From a checkpoint of a small autoregressive pixel model.
Model: 3.3M parameters, 16-pixel images, arch transformer_decoder, width 192, layers 7, norm rmsnorm, activation star_relu.
Rows from block 2, named by matrix and row number. Rows with one number belong to one attention dimension. Each number is 200 + 20 x the weight over its row's rms, rounded and kept within 0 to 999. All counts start at 0. After the name is the row's rms in percent of the matrix's.
# q: attention query (model.blocks.2.attn.q.weight, 192x192), inputs 0-191
# k: attention key (model.blocks.2.attn.k.weight, 192x192), inputs 0-191
q.12,096,213,196,196,198,241,222,185,207,184,202,182,189,204,232,217,215,202,197,209,220,186,229,164,224,201,212,237,227,181,170,192,223,188,215,176,206,230,167,202,189,213,197,219,184,181,191,187,195,219,201,203,176,180,184,209,193,177,195,170,181,172,176,232,207,224,155,204,213,213,211,208,233,179,187,189,165,177,191,225,169,207,188,230,219,206,168,179,219,176,184,208,202,221,223,228,193,175,162,164,206,211,217,180,171,205,215,205,153,217,163,209,206,170,210,194,204,187,195,185,193,196,193,232,193,233,170,179,185,214,178,206,205,175,240,209,199,205,227,210,239,226,203,223,203,163,169,216,178,177,214,212,174,203,198,209,185,189,206,211,203,157,183,194,191,217,215,182,212,189,186,181,197,195,213,199,214,188,239,213,230,182,168,180,196,242,215,190,198,199,200,195,156
k.12,096,223,183,230,212,228,185,213,218,197,153,209,225,195,224,227,198,176,192,197,190,198,159,170,192,198,177,175,229,220,177,195,205,204,204,188,216,183,229,214,206,197,190,206,182,196,198,228,203,218,198,206,228,230,208,208,183,174,211,160,223,179,203,224,195,194,176,193,214,193,182,161,211,196,191,186,179,169,159,183,218,219,186,201,201,216,215,208,195,166,178,187,186,217,202,260,188,201,193,184,195,201,192,228,209,206,155,184,244,206,200,175,187,225,196,175,201,180,182,236,198,198,172,196,208,203,170,156,177,209,181,198,182,185,156,237,205,248,206,213,194,226,204,155,203,183,191,174,167,218,198,202,194,206,189,209,205,226,190,196,211,231,209,187,201,185,197,209,223,189,179,204,239,244,206,198,174,206,197,210,184,201,198,160,159,173,203,199,186,201,215,182,215
q.13,098,182,206,203,179,206,229,200,197,201,201,209,203,202,159,210,207,164,183,203,225,189,194,156,216,204,231,209,220,184,218,183,204,202,206,157,226,218,201,205,184,192,173,134,197,208,201,208,170,192,186,179,214,198,193,205,208,191,129,173,188,200,206,219,195,236,182,187,184,179,205,204,181,207,157,185,189,190,198,171,188,186,208,233,205,239,213,198,194,172,175,233,190,175,189,168,181,182,184,200,180,212,194,212,196,208,181,210,213,197,237,213,207,203,199,175,178,205,205,194,231,216,240,206,206,195,226,217,182,202,206,204,251,232,234,230,210,190,213,160,206,238,198,204,160,210,190,222,224,202,176,182,202,207,185,195,160,193,225,194,203,189,174,213,178,208,190,243,161,210,179,180,191,223,199,202,189,199,202,211,215,209,187,186,212,229,202,232,196,171,192,212,223
k.13,099,202,225,238,188,189,210,201,205,207,191,234,202,202,227,195,213,163,198,176,192,223,211,217,212,219,176,189,204,176,205,192,219,199,190,204,189,227,178,182,192,188,190,199,196,184,230,188,213,205,217,203,205,224,211,181,143,198,205,243,182,225,231,208,179,174,204,216,202,188,217,190,212,245,187,153,174,199,219,185,182,187,165,195,202,204,202,171,180,170,148,192,189,208,184,196,192,168,204,183,211,213,213,192,148,196,181,238,225,229,186,188,175,196,209,182,205,190,210,213,190,214,193,205,211,182,156,201,238,214,207,192,201,208,173,206,215,195,211,227,200,156,220,189,233,217,233,217,185,205,197,241,180,180,203,203,244,218,231,204,218,179,236,168,176,219,238,185,221,186,205,193,221,206,221,222,211,174,223,173,195,203,199,178,163,202,220,192,215,203,211,197,208
q.14,108,215,192,202,216,201,219,170,202,237,186,256,193,202,182,192,211,192,151,209,219,225,190,179,154,173,219,196,215,175,190,179,215,180,214,223,195,191,152,216,210,211,184,208,206,164,198,244,207,221,189,205,191,201,208,185,184,188,198,195,198,246,200,213,238,200,202,223,198,200,251,192,205,199,214,194,178,182,189,203,200,233,190,176,191,183,216,194,207,217,234,231,221,182,211,190,209,221,163,202,157,199,208,217,215,199,205,219,214,178,209,193,166,210,188,169,189,188,206,184,188,217,208,190,197,183,217,172,234,230,202,192,200,192,207,198,196,268,182,192,218,182,162,200,214,208,161,185,189,189,187,196,223,211,193,236,197,208,170,217,193,187,229,209,185,183,181,200,169,206,173,208,205,175,221,196,204,187,228,172,186,176,192,170,217,211,221,212,161,188,215,180,219
k.14,109,190,218,219,183,224,166,246,259,162,223,192,193,225,208,208,220,188,233,222,189,199,199,220,181,187,171,184,176,227,193,184,200,205,157,202,184,206,189,217,196,156,228,182,189,201,203,175,182,203,229,209,212,180,204,170,184,177,202,200,196,178,220,215,216,192,195,197,219,212,179,212,180,191,192,207,210,190,207,216,225,180,211,174,223,224,197,177,207,206,176,199,171,217,175,207,212,178,190,181,222,194,190,229,149,179,188,184,204,212,185,183,222,224,196,194,204,226,184,193,194,171,194,208,198,182,225,215,167,197,186,162,188,193,205,206,192,181,216,207,188,212,192,167,182,206,207,218,248,202,192,219,225,179,180,227,210,242,194,220,199,253,203,201,227,207,229,212,156,184,214,215,233,214,176,179,166,227,226,228,206,229,207,200,231,215,206,207,212,209,194,218,178
q.15,106,183,227,185,228,181,182,181,219,198,181,172,191,197,222,219,206,186,182,143,172,220,210,228,204,198,198,172,222,231,233,198,196,200,193,212,171,215,212,225,188,176,204,208,182,192,218,219,189,185,231,189,185,200,195,199,173,203,201,243,178,202,178,192,208,202,234,178,220,174,223,181,196,194,214,228,186,205,207,220,188,210,212,208,221,212,195,211,216,213,166,220,209,204,205,180,231,214,167,181,233,186,207,213,202,203,201,192,208,196,179,218,190,211,214,196,223,211,183,236,213,199,150,199,185,191,231,167,180,212,223,177,168,205,200,220,217,172,191,203,225,227,175,194,190,201,194,185,241,192,236,157,223,193,180,193,210,188,172,211,188,210,237,208,201,173,210,205,191,195,243,222,205,172,191,166,218,221,200,239,200,191,225,173,201,172,236,208,240,222,194,165,236
k.15,104,201,179,201,214,224,237,222,193,194,226,216,217,219,186,155,196,216,161,178,222,158,182,213,225,202,192,243,189,210,193,204,215,205,200,170,217,188,240,243,192,231,197,196,220,180,152,203,209,230,185,178,196,195,189,224,207,191,186,171,203,178,188,194,170,190,209,209,219,167,189,203,190,189,178,216,214,206,237,205,184,220,196,199,168,213,220,215,206,177,220,232,222,162,198,201,205,182,190,193,199,201,199,191,220,207,187,175,174,174,190,182,212,176,212,176,192,178,173,191,213,194,194,216,214,178,203,204,240,201,223,237,224,169,218,221,218,221,187,217,192,205,204,189,214,177,181,210,205,189,204,203,185,205,184,217,216,227,178,225,199,170,234,196,223,213,220,192,238,236,182,190,151,183,172,194,244,190,209,186,178,189,193,218,184,233,173,222,175,196,224,200,171